From a checkpoint of a small image diffusion model.
Training: soap at rate 0.0021, batches of 128.
Rows from block 4 of a small image diffusion model, named by matrix and row number. Rows with one number belong to one neuron. Each number is 128 + 32 x the weight over its row's rms, rounded and kept within 0 to 255. All counts start at 0. Numbers have three digits each.
After each neuron's rows are labels from the 100 images, of 14976 (inputs lightly noised), where the neuron reaches its largest size: "colour at peak" is the nearest of a few named colours to the mean colour under the peak; "top examples" is what is common among them. Only what is clearly more common there than usual is listed. The data: rendered rooms with furniture. In brackets: how many of the 100.
# gate: MLP gate (model.blocks.4.mlp.gate.weight, 672x256), inputs 128-255
# fc1: MLP up (model.blocks.4.mlp.fc1.weight, 672x256), inputs 128-255
# fc2: MLP down (model.blocks.4.mlp.fc2.weight, 256x672, transposed), outputs 128-255

gate.165:096118101087100174109178137082086138143214153119117131201158171141096107110169118085133100123185119127099085089140132107146122126114211106183099153126111105115152146164100175155130142168148114172052150085137124127138129073127105084139092100143102136128104138174157161158202129121046172095140114111152176087159145070177111123052100103098079088108110137057110138113119135147150084114128
fc1.165:123138147124000210111092094133085133098122135108116156176150171117090124179116123160158065087167127129020115089132115120096083085102160206110061155114132079130182133099152139146165131142109148118130131092133138158136164129104143135173142125159085100118055118126142165158167150132176122179100127112171066080120194085127127138145103140141128131162151110079149158143113135156140083127139
fc2.165:155056084091147115128134134129148108093204129104067097064147151136110148163144179157147149149146067120118138116103101177102093140161098086066131179112134154146070115102155181150126119170149108134115100196115094144160142105107103130110124165123066135148152088151133079118154126124115102135146106119159104204161126071103102133095175183102108115159091116071157108140107079139145122072152
colour at peak: brown (70)
top examples: floor: crosshatched (38)

gate.36:126107064135176120153149113062060182135159108113173146102148053130095135086103131127083087152142087092091163068129085161133131149153158137101192145145142111106132103137126100103098127118099097122128097128081081079144144115057176120067088144081109106167066113056151117084056081115126134080125089089117111118096099109131087063080164147114157086093120154120063103138032116163147146122125
fc1.36:099170143120158106082165116103167113090115130156078144122121136146207134178077110185114124136128156118098116098141167159156110135106106164151174176137118098150122142136176142100092095192147139110094179061147124107078125187106116136133154124105082164126135110139105119131144149205138103103191131155067152073136152107160120164047043150105127190165076104145141143129097131129128131129142
fc2.36:155103180150087088139116123148172106090175187154150156130063083119207131136054139151121181124112106083159089079109130124110131087152068188169118067124159143150095132135098104143116130127141111145138189105182143093091140150060146138180136149168151161147104131106150163117074151134111093143081150140117171142112147076138088111107136108155149161107199174125143092136211122151149109139126
colour at peak: grey (75)
top examples: window (100)

gate.73:078129179113099117143143106123163150151104128128085138082127119081118142084144151068089126102142139140133131160097073070167135083151089077127180111119116136133108150104081138093121146141136148150103108100127147105125058110105142114139060156174067106126090121121117154139064125095130158156121105112117070099167141130144145216184147214093144080157129132119130143130183173114161161140104
fc1.73:110110134096131120133151102092180204121122059102158109122104127093119144080077121122078150108147150126063179191170107089096123068073101145129107117129110157102126110130098112143122099189160161092165117161095160137157081087109096072104056108134115130112096102146105203147102144045170152117171097157117135159174139141144136125185105165130094157104098135080098153153179211121126137108149
fc2.73:166092114175150116155118119092089151067149110164106069141102078080104152140161111122144122140093117124062163169139140111149106147097102146115167107120115107145133157113121160107134092172086134134091165152112060127061089110090151142106090156096115137158073125084089123161169130210168199120144133096118132097101077140135107179175149123098143135114172189091132100162109137159160146192097
colour at peak: pink (30); white (25)
top examples: window (100)

gate.562:094169190156120173167151114127159194106104161098072174073117127109143119105128152091111111100110089199150095167173142097155136156104179134154132091109061127133132131109121118126117146062134147143167145131128046108124153178088115118204117153082095149141138080086149072095086077099073165111163168120173137100102144152162139107138135147143161141119141105110189133143088129153140155121122
fc1.562:107190168130110158129120114121124161081114137095161180070137113121137141148169165045139089127119115146137104100090110113097141131071117124137135159146091154099149144150146114098062140113171138106135141099144049105142122084076127184177161120109127108120127110107134064081132073158084178176153151080129103105070159132112083099111168127122190124137163117110164115157057044161155092111158
fc2.562:126065201057105180125081123129117127086122150069117113136125167155169127149093151162061104127162146192134172145098158156149107143132140096166109151129221100100068147083080126187089142159160159146101103130131121183102156154142133116152103142139122120103147108104130134076097127137133156069112084099125111137126099110089156063127132188150082129133147117126136148082084187148095118125176
colour at peak: brown (60)
top examples: count: four (38)

gate.195:109165057166109103091129155103114170069084135160188136056171108138187124121183144099135170133145156100150116163112170052129139112104110107175108133092107132083154171114123130156138114132152059163091098145081142133154111182091179119148108125136178095108131145135125136089149113063071090154102175149175153180069124181092076081126194119142138188083109140141105091098138118122078103080154
fc1.195:098123059100136146056141112130122213105118134193134138092105102145194111083158113130115160136124177143092119155076118107189103125091086148167113083084109127116136128129089087138189113129122092139079137151114132093158123188142104136141131165169143126103126144148116111139140135092157075077139104130094147160118161137081101096128203083194086138060172150134083144140157169205109112102124
fc2.195:102121108058145127106137135119111138082169156143122071194153154080147127054103147174197176124139144149115160100182156159100146107129140132164170098110141096119125163099139125118119141099133109124179098230196081055115104083172145157158113068096199110079087115114160111117138078098187085211114148161107139100134119084110167132130134128144142116108112161096133129104116132136146143116144
colour at peak: brown (84)
top examples: green walls (25)

gate.169:120138131116196103112120180139146153119102117088125138104058102098183070133145103145135136114137156114221147091141134091142168114177143060103078203146189092149127160165168182130101119162132072134156135194051153115099161188141143149140151111128150104153128147120114105101105133134140141143145083147150183129118075092129110136164162053103154128105160199147134135154155066106135150086128
fc1.169:122165135113113105102166159177127140122120125119116100175139142103157128160158124094175093120092159077168138140137121081128172099126118088142029170148139157089099145147205127138124173114121066098138168165078109115118174140143113144155142130169124102159072133100164115139131127152124149192139178172143117116150105142149106114122197116068138147107121211124113174076078142150123130118119
fc2.169:127122166144122114129127097162120141163120120110093142136093197106201162115150128106157085144150061186134128172159134169108170103072106153072140198143112161104121125121115127116140111099124129126136153133112174163128123099171106163188122120139139165130116178186106124112126138119127111069115139115050118158124109147106116096078142000125130127099118113152201125115118106133118155122125
colour at peak: black (38)
top examples: black walls (41)

gate.340:126148168156177111126122098177116145129114111148087122106050167123169162101160136149118108148084121079140159149127080107138143124154073160094105131067120153108146148150120154114132140120141180092129106197110124115168131137068163184070116153141124102176103110055118119084100118125143125153152094106141071083083142126089092179188168066128187110107203170161083164164149130145117166158091
fc1.340:120127119089181105098170130150111161116084120081091137109086158112062160094114182193132190157185094064064134162170096130114162116148104135122132117097122150162154185094127119170093155094175145120130123148140118139141131106124144163044136098127111108139097080133123124142105059163145142165101126144113115154152112125134088179162129131129148173149242187192127110110152175155167125155111
fc2.340:162133109137146052172109064183086147090187137093149140175096112190075095127133091096096166153087155196138132103129119147120134127111116140126117092154119175163110153120129192095144108148117108147080154131131128119115132148109129160066118162130125143145135090125182128115139063115139139117137134148150091135091155155109128087068107116155106186146211086201155113142135099096085126178105
colour at peak: brown (63)
top examples: sofa (37); largest object: sofa (27)

gate.450:065168106110102121182095062129134133095097146139150108055111127161124110157105139143180135127209133127060131116129124116163144020096162188078170148147151142128164087092172119112161113118130064106157105123088094088137165171113092041128119120142090121158066160135151138126122177071149082154091091125105150128120094108156129143171095194135137106128142140123141121141141132141132154120139
fc1.450:095154144073112161085069000125116166102120134160143108089073119188124161093070106113140125105160140106098135160096099085148124099092098131113121150108141152103139075156141135108156132097142127082175151101105100120111147145081070127109114092138069166120123135146139107100141181105109131122080104130121173151121152142131140136164110156155123086082110134142137122172156109124140154118100
fc2.450:089158157117125076130150247087161095122072161114133159182147135131087158135095125110103084121121165152177108189103157153139156073104142141114128086076145189138185151143183097128155074126094110091140059058126170129101133132116073051115142126146133125095146157149141095157092095085129116065159083113120107152116184175099092141186107125157159089149120166171207106114125099102132112137091
colour at peak: white (30)
top examples: door (68); pink walls (52); red walls (31)

gate.163:081114098105122111142097107154126137144093072115075174088156107140112132143214107098052153128131119110142167042107122136160130152177068136110119119160114140100048213130112161126124090120153116181117132096147080122121118175158145128112156198124156107167107089117116077230113063104117133136110156172123163119078142141107077085131160126101128128108096142118133119109088104163132157129107
fc1.163:145124154134118157132109136138146104111133112109139109162122187122156104154117185113197142101119143132084125135119134103054188083134169140130105207122168142157158114131205100101161167122060094140153142176116152167156123074119127081106129117138122136144138108187130214071157175156164122086124105104142136112168033065191155183123102096129147087152130109172095117148140145160144109117126
fc2.163:140152096129149123163100096087193077131140149095173166094078087168138140115201143053113114112138150181086171115115119116123146150162130119087147103130127174132101095108097161178166134118138080167081151173108169138136188148134116133124184184137106144126113141145095166070119161151085132172121161110189109118115131132145025118118061065120136078123117138138122157069108107191135180145086
colour at peak: red (30)
top examples: red walls (50)

gate.436:165102160118093102175097107116158128113126138112154108096153099115109094158160113127189114154157086108170154098105080180155089180109059084122195117153145131103103101163093214146099146120112158123126137158060133098077095163097100109078080124081112180150097149133061087130174164133106147134156080120115154195166081134136143081131089112096089085153083121180110137154099117094137128110132
fc1.436:151089154073096170089151081152156124137147118106140139248184195192152135087152160138097149146128138146113151144157142113080200141139123170189083127145123138075077114115141186196092146145118197112152153121121085108128153086117178111134121135118092171110120171121153072161180132126117175120139183139122116133091145089115161125124107115163100111140073118092137146157169145076118098137037
fc2.436:067141171117126135143148080135124093084107124145085109118108107063177108168165149106211115169088157106139122089110140158176124156125132156164147135175087142091139080121106079107111089138123140109135084069114154154129118101141157175168117105142119100162122148110132127109098165102094088160118169135145163092122086108140146079162128148028156145159086193165152164120152125104149077149107
colour at peak: purple (56)
top examples: purple walls (32)

gate.611:089071132113154173178169150122109140124116082206092136142158158157119173123113125124133066105137067156147130151192114142131108177131115206121107158177098151162109087151152178116116089088125141085163149128101138138153163099110110115161176141124082120099132147116090124125173076122176147114139143226172120049148105071123070095112149123082101128179141093152157154144132149132162194066117
fc1.611:135139104120126086103096108153141155160123200108119086130172124105103105082175116125123148141109163121055154150052151156158084102169170131122124134146109101139183123105117125140110128143105165088091119104150142112085098142139174171118123103090158069132104163182109118138130111163165102156117126033125118149124200133075137178188171146183096179051141121101085105135119093131141080123138
fc2.611:188094113119072129213144140135112122162093207148159168161135124153145117111107131141115172153114091218084102130104137140106092091117152129121060106154152087130101173072107144122111104117143155133145094160145143143126118105085130107116165147126177166111132133097161116151154114158142169105143137045116130098179041107154111075083134153125118135199141107048085134137146152119153164121143
colour at peak: pink (27)
top examples: orange walls (29)

gate.631:148099088055093170098108115122127136169182087107105107143059087107160134142162135122158101167173130157124189130057118058196117125169134133141102118102143062136178190141116159131171131143124066162086115130147092179125130123159115120134130111103150126090116144099120161083119124106149094171095123138177148100117110133170152131088100120126140116115123157080081142120150143132166088113055
fc1.631:154130147130097164187138147105127124155126142106154103052140040115101102168133143156174131127063189113218196157117126081148179067134120125167130102129147151142075147089122110107157135124136113114136158149146111058160073158124178129154146128181156131156107159076107160132065163106159154124138142085193093120079089150153150126115146119118127135131118148106146104149163162107065096144189
fc2.631:121093135094118076088111132081109132111185164106117158150199114155065140113107123068141129083076143130143110107178111093124179083149131149098062106102145141119189065063102137153148107108130145127130127177090120123166123094163129164176122117197110177135135136123140122181126119152141142127120097129153085082167111116163150081142120146148131104086133118127120124094136125131183171123236
colour at peak: blue (25)
top examples: blue walls (36)

gate.639:077141120111133097161125142129117127149129124161100129129147153120188134188100155148138138125142146124078094106041125082066104100123085126159134161089113075127098129111184166087161107101096113191128142099137115092115111107154135107113145101097102111027145069080146057093082137115146133178088073158142117080164208177124152108136102076154139097166157111108144151083161135110083108102147
fc1.639:132137139101131160164080132161128115127117108148144136109110090095160165164127203160159112138143150058156140126081099099087118124105164161122106216153161168128155102141162097117097138077156078123085164158138133161161114109150169190060111121152132059135068156141153148109128101140111136137159132126108066141125112108136120140215113106095098132153184156163083160137096136163132116147129
fc2.639:122157085202136172076107149167156142170126072063101125149200097137145113130136090122098133094134120135132110178143119082134159138147151144156114145116104118102150148073222107119080106123174165080145106108159124142090154159083102082132129106124144091146094121168130094098177111078132169106153161115130176134132065180141122169143119132159092078116185089108132153120149132144134184082177
colour at peak: brown (65)
top examples: blue walls (33)

gate.513:165134135125135108149131033124154184099117159151164174116132074153148134116117161159098208104108111196113222149148137124134099193080093106137149035124137146126106121135096098110140108190119107119114148109068114139052108141136133147153122146163162170134114148134127160085127118138055195136133112180120159110120111138167142093167116101087107186104104113142111111116152157110134138112155
fc1.513:139081074105127124114197158145061081149086105100106105109148143079145164103151186081164068146089092075137119134211106109126089133149105116196176143113066075112141125135119135127140121118127113081130140120103114095135146139109122124138103097110152143108054105134111115158143083125212099182180117145153063171124078145105157132102124126184170125147136119075087108160116139126136015155129
fc2.513:163141094180174107126087080131095122152133135087085163154076095139128135131102159160125089168140126204158170135158123135105155062102106129104133151094180070128108165128105112170159118168161146104105127166200175160144152163132059135098068172105126158100117100126131112128114042135098086147108117139122134091113104139173135165145134141053107072088112115106101166074085154118108166146103
colour at peak: pink (39)
top examples: red walls (25)

gate.103:174136111142150169111134149138179145138066065127151108157152157106148125159114109214119126139160163146119121078098110202092151157165071128068114155095191144100156080195154151165128113160122137112058200143115137170115112096128118153050137097125114095120148122134127123093119123150148133109094061131121152164107084122102147120160123141112120161136128156138070149163158167139095111141108
fc1.103:097171170180136092128124158130129144130149127132106124155090103127129103128147146123136166137079139091186120164118121103158116092090167162135135212177117106130112163134082176101163181116183111133181090150145084086119076133114155116136118162131161097064083182131076092135168152078105101101129132105176101155170155069118115127151183057138129077133139083097168154105120080127142137141150
fc2.103:105093166091107149109115126144139126136115166087107126118138168148175145128087126148127160130050129157167126132127066189097118145166125129125160149114175072162098158091084101124092142193094096107051100158131084145097117162083123112117167112136152118112128124148128081120105116118181151113086082108110114070143110130083112124127152068146102150159147123114184131113083159088074174164202
colour at peak: pink (42)
top examples: window (97); orange walls (47); yellow walls (46)

gate.251:184149086099143186159133153138121144127036132114144104147141135042052091109154070160141139114142099158166113119154122200185118113174139103055121117158180080138139110073144146190122135114132111105160156134140111172110149101128144133050165138102102123150151158185109113169194136104166149126123139127123085137119149114126154094151115179102147167145109179172145095174154156107195169113149
fc1.251:048110161147149129120144111150090102081159150136103108154167121179139106117148192137157125171092093191100190134068115121114168147158169160156110130102131124102076069107080115134142168134168164121074084063117131067152132137073185161150129145143174111081089106081152127125106085166137115145136151117162155143099123161131129173055120116239131180145157094148151140119144077109107089148084
fc2.251:074152163124077097137147155151136144147076104116117125175149141048172116101153070141084135152078135119106149155095079208187116098147056119165119110162141144112116140146115133160143104159091086031132087104107104121163104071135164140145131144142203121134109101160088126068188102133160144062086068108091147097163131088142090081172140076085132099134154154129078158161106130144147138163152
colour at peak: purple (27)
top examples: lamp (34)

gate.564:119167094112157083107073121068142102220104051114096127154122118116172070108118163157164129139101204121173128121116124090135159164164160096124118109112151127149118182132163122164099166150146083152129149170120107121058143121186088158207152062142201124127118127116122151165121156089156114138098125165183122151129102113147158082149194107147108097132089084093129109093178119146148084103104
fc1.564:100163129129135173166147149110151122172135102118168091132102124135175162166148108182225089112152122093118067094107142108141157159186088106129131169086133098087089122182111094128127142122085129152167144121099124141081162048123134178164149061103144162112165152089153134116179118179206172174112155135136078084124139121140132130121195125223106127127169068125141143128139119075159098160149
fc2.564:096174133127127104068122081141140130144124175059152133124156140111084135148133181110124099142163155178073165157092145114074121093079112074105115105075125115089159135143105147200126156102139153125097121114137098089157164108139130109119202104082124134067081124193175102139136180129110106120081133178168102150103085083128136128101109135068129162100159109111144164115143089188183064105150
colour at peak: green (30)
top examples: teal walls (29); green walls (26)

gate.65:083194093119160158148161141120065187121136065130173082149077128160206139062154127189127139112150157151110115113129173147135106132097099111139210150049163167129112119069152117100110129174133152096105136062158150013181104128117063169139150138112155089119142174134066091153091129118110159096121131126097081176124113090112116062139131157147115136174104104150116113126152115149076194125174
fc1.65:078131120113115152167131119118125160082106089131083169153095088147161149131165143129117149217255090155061110127121138172128151172079150117168218140123113137191138145064148162097137093149170141108123149111135134051188085111125072113083123147144156128137105147133082057148143113149108150096130115161072141161098091052138123141125128149113110104178117129101091090125115160146147155147123
fc2.65:139135079107117092125104092128136129088137095110086119093062102111152110144151138099127166160143124163147170099136126148097122166084114153096177148112123094121144147186157042102104065168128100149093156177166093155136159097125097152133165138073109110121107163113136086131111126144157156220133126103138198159163149108171084127173134126122138163148151102214124167167127119113103118153132
colour at peak: white (87)
top examples: window (93); pink walls (33)

gate.60:159139112088112145140162084169104140145112115102099110160115139140158194147191134141116168126215127104018115157139121168196124127115093138137185154103114129156151070106125101045126073124145135080141121155138121141158144134133157102110130176121139062135156130125128134154086062126059142092168168156095136099090120085096212127146079188117137069145145170125083124126112118200142208078110
fc1.60:086125117120122076113140128140162127123110142060111109183125150119104120157147052084110091055179138086107179130066138133190188114114062144128148174170097134087099137131151175079119146131160117087159148103121131116135121134072152125074117121121070107125119149119135081142094085172130166100118080189091162076105140073094193188122152132076078062084087136072156127133177147179095147123188
fc2.60:178131075134154083113068143063125129092085128118098141142146093102133180131140151148135097152100094188142065135112151147069207090137055134110130084162107171049160123090096127133140073109140129118136124109103150174174127089132100154093169098067081175095142119119124126120154104175144127133097154113121191166147126143099110072164110140159146078189143130068125176164165062072154092108161
colour at peak: white (73)
top examples: white walls (56)

gate.508:096095127165193098160140161149110106099059077159170104125101081101134158092149148113100094101152130196137097088132148141080109154137139117112081127163138116111147084217206141131108122148124085151101186128132171168108200088101160131013110071184131121112126134120148151080136108130179107140047091158121164130140084126149135122143146130102101171145134152155109156135102163115098106056143
fc1.508:165119134104095156135090113149178129147140178136081158086158172146155124161098097112140096063111185114174158128111106120117138099163080085136151068108074140093128129074087049129133124066147122119148155130128110165103055106110116120168139145117116144143176141068122148114050079130164111135093076094161149121184162159141095114059114135121162135132093150120128131106123089079090124127108
fc2.508:146107128165099109102154141133172162164102149111093108152159116165162147103155140096089136108090123156138104082161095206126136139118067148127047101140121108121103144117066153142107131192051067102077120176112135054137056131120116100142150129114106081076133107223155087105137116157138135094170129103110132127155089104124157125177128117105077126144102059135143111120168151187148103167173
colour at peak: pink (29)
top examples: yellow walls (67)

gate.419:106098130167170146149126116110127117101123132155093132127107121132141173083093121129093122127168069160081139153153160118103122154103140096197190154139168138165080124040177223111106143142182148178152076088057142124145140163148121123123186117164135103144108154160080095092165131134177105136167143090144064169141043110184076211143113136054141098102149133176096207136119091177156144096169
fc1.419:131101111207154105103139163112150090104146143168121110092074150153174190089149155119116165099188131125096135172201124177112128164155156148108101169109153108131106149127145146130163086101182169124076142118115134191152160125102164113166212089103098081118088190152083096122148156086134136109195131147126092175132111105144149247132104137090069118162149136114106133095102086181167146088121
fc2.419:112163123101136124115132120088137076090115150111140121184080137120133030113141121127172180080186156125123113110120115099155139205146126138166113151159112114126137117093158090155116181125081103085135148061128159118086141127148057115170115120146077179153149172104154092127129133091157143185099145147126111108077154161063125066107079140181181119111123151248113124136085191083103095121097
colour at peak: blue (39)
top examples: blue walls (25)

gate.514:124095201147181100094134120136130136156079141199170145122146149128068126066097102125089129113108105156069084120101088060150051143093099139106080095134123131142148190114164111092105093162181108174149146097102122066137076143128084077185152096132107115131165109099145065137147116128106150146207123036160114166154092154130101127098142081081074087088117147146100135143117172087168160165125
fc1.514:175161096147076104105132095160092157126133088083091103137113134135132164155154180107163051112131154136158158110071174191123175106104123088094097078107125124098133086075086227176116121095120098144129135176142112179128157121151121119108134179135195094167095151164076208129132102083140129131062135193125161166093156073183157111176194176132172184157124153106141135122162101107109141143111
fc2.514:128132086149110147104112157122091145109104078112101148131104109158141114155124080095149080149160097143209138111135095060086148109141117098064118101190161101126134133100079127067157106110154102069144145138146079092085127110172136080109161108121228170124126151075127132127081086140115129126160088150112190128128204117095133122121145092129121135066199102066083085128131112117187132103136
colour at peak: green (27)
top examples: table (36)

gate.457:122109152149121128135149139176131178117127126133029121122142117133161144182115134132133158164129144076132103163097058098197125097058149130111122183156115132127168095092104104103118129102167124129170111193142068104151128171134122125096107154148158099165100184115106108111142129086050141087161167092118129159154112127124146146152132108174098110135205155132124135139098104168164115130112
fc1.457:121158115173159159112141144113133153116175105163178113116136109120124132043159138130133136113159160174120183127146179141109125115147092122163170103120116119124166153109071130141184097144039159155096091131080223046148093109094168125124100108117173149108189074140120163130116140122164101127104142152125158132140146119159145147163116147122148121148105100158098114132126144123118141132079
fc2.457:129112121107130137183116127112134090047084088144165222129070163110132130082109131139136205125158076078144107111123185128111153125129053157116093112155142170128137141110124048121093108096162161167154101108103172104167148112165087140099090128134199152134084128133118141159102126115103161200137151119182164117145083105154132121153140083082142070115152149142081147126137101145147114091032
colour at peak: brown (68)
top examples: green walls (25); yellow walls (25)

gate.280:119121136116121129163165130060154092137112060140143157151121131120186074101111122108150174081074168099115105135133112131103120139077089103099129090092164150140074111122163098136121109141107158132087129113143160084124084086087115151087201151179119135111123152128093130117114148096140088104099134115058056101140105041124099102118118127140087088080075057075107128087150158164124118175132
fc1.280:134083134136087097159029180114127089163122144151120136099118174121115153136100064099135079141108086103186068112139139124152153155162167221097074096156130093118115077161133161093121172095069118151130122169151118146112175117140104113178138154153050173143172121102123119133189145143071113107105163118182180126149151176130111134125102075046181115083141161163146173134064092116127100115108
fc2.280:140178099150122129104149146087135077168069165159136145147135090098106162147111137174152081173153151154158129087167158121131168116179168105130093082077166192121129094113129123149123168117171123107135148095089180123181126152166129136161139034204110163119145175118120178193119125089107137169079100154159143080120139120129122152098152047180155077171095114085094132128100171111150137132187
colour at peak: white (63)
top examples: window (100)

gate.197:118135173091138179113129096169148074114128128104152162157156135137165149178103183166151105079137152086102090123144141111071117154116167138124159150150112108122150087073159114120183189124086109169139172123131122123104089170081095116136140135108135102105145166131099199164115112158121154141108069053085094198161090179152162166184152142096122130143111186126093166156128105070141127181082
fc1.197:124118131032106092097104212102122163135086112110107135157128165136126113115105173213166127111121094001118094063126170157125130181162089163130065118108126200142090075182134108145134138103066119157124143127132142171133155125158151127142053120096131047095157139104123105134124157146107129097124113109118120146129118123079175101151095084211149129105211172123152151119111159137155124160095
fc2.197:158127184203092087179174145154117132130176136133136110117096108073117140136154154046106089154174155165099081168129123110110113127108118142109115163095080159114193081158122097132175138134141157147112107135149142143110208135149104088147168101117059140169096156119156140090119158155120085134165072124107125121099126156093137136129061061115162114107160111132215101191135120139122180086168
colour at peak: grey (60)
top examples: teal walls (80)

gate.455:104170161131089136132101057131141132147130104107110148172106074172078152110136101143120087108193068121083100067087114156132099139112112108135200140136115117205061194124054131112102164149175140135160166089174115188147059133131143127135153126098191107184119170094137171124150037122121145136149136118147056081138150109126147125144110161112203102134180151108109157177117132111103197123089
fc1.455:149117159133154126162192169078155098137165141148127136108116138147106107082081155072127117185116181073142140099125159141128139119184095104134123108097160128137072145132130116090157152140134083199153124115094178086091067068140150119057112138134114136133159115147145141118163176145201137074161115070156087153120107063094116168142165123122175092137106099110131173146196139143134056089121
fc2.455:029093139121108134124160149156125122162116147139103138133082179055101151102129183085135092099126155176165139178101113164119099125146099162127105114132096104151202173128095142148127103157097130075133199089141151095142106110136071104148105145161134113093108177134093148109090085116061136118113096082109114164114138177135108154121133123115132140164171110187128147148079114166162106127071
colour at peak: black (39)
top examples: red walls (50)

gate.158:143118103169157145132101061129113140094131115115117126090142130120075106166171146119150099134073119158188181077088121096166045107132156092066084135101143126081151138139094048154151114156152155160172093138145142130109125176151127123120124101170216152159118115129129131104130099051120107195114094153196094160166174154123108090144127123080145208114153107151181109145155103132107147142139
fc1.158:097119111119121120126139096153119142133153092158199116137144136144164145098137126097210113152103203155115151110123154083098154098144175170095200142194144113151169139117135132118160132129120108143162133181159159114122138154138116154129174140110139161115102150156124147172148098116154118155074141145108156177163118147159113127207116154117152148129178168095124114168097071172163106173134
fc2.158:100105164104181127134123152151143180110118131115109113093160130194094186128124152150083128093107140051187107208111121125078093077108128123142132092125072121118156082119136110099115121116130186137149127145107144141152140143143185110138120134157125098135141127193093131132146109115139124108172170130098100179136116092098135117185150215122175175141109103150170102126142167134152070128170
colour at peak: black (38)
top examples: red walls (32); purple walls (32)

gate.446:181164115104156121117178130095159107148107102152159132119100154158138152104116178141163146099106142108073114058114110093177130153153141139120132074173096137113144105179130159149149136086099116155101139130139129105104117186142139117066137125128087121127154093170144161143149158140134132060152107135094125131063114083104147126086091146123086092084075145128103182186218148132097135072135
fc1.446:203111160118152079068065099182125146153089119158084119160147135115127122075122116142079071107198152126143039092100076136104140115157116114159083134133168100110134123033141178147135154137063085137123116126158146170124092172115111118196128114119148156096104097138095096138139160068069072095153124133162125188121113106114158128088104107129134109093102146132133174166111080079143191146060
fc2.446:145118098130149102162082145120144075140162126145162123065110104091156102093180069150069140132100129148099130188131123145071156174106142103076095102078182145140135071123096126073115113110130116112160115126128129149103134112132107077094109110121080155110105113099113149151107178115136129157102103151197166135174141171148094152136082108137139080180082165131128173061187077114141149086131
colour at peak: grey (57)
top examples: window (100)

gate.401:156126111124162119132201047096112204037166110117116154099121163148106083201140102100149145149127109083158144084081122122153049127118121134118170100107136117102142142185147115122114116111189102101154154163161113081100109109148127105087149115142140157172146087118135087114149085128112147147128037171121145122139112116137085068046171082101072170085195139093148090148168133122151168135118
fc1.401:144093171148124082117115148156116100174142131143116099162179123147124127144177120138124117060085175087165136154099159115092196105126148215169041158128117126116104158100188048106099094138102134165126140150196131141115129152130142125116172099123148104118177079120117156197082169107154106099089196169120133132096096106085170087138188100126139132132116050079144134048133123124088157166095
fc2.401:213112173152165168175132197146191120132148095176106156109172130083102113118156130112124155162081144158117095211096128139161069074124082184114181121111164109117117115146109116107124127154124152096097117134090124075097098119072088094127125121145169140106110148097155153107153148136093098038100123075152085098110100096141098189144156070181127180126158164152170075085150121102122098216115
colour at peak: black (45)
top examples: purple walls (29)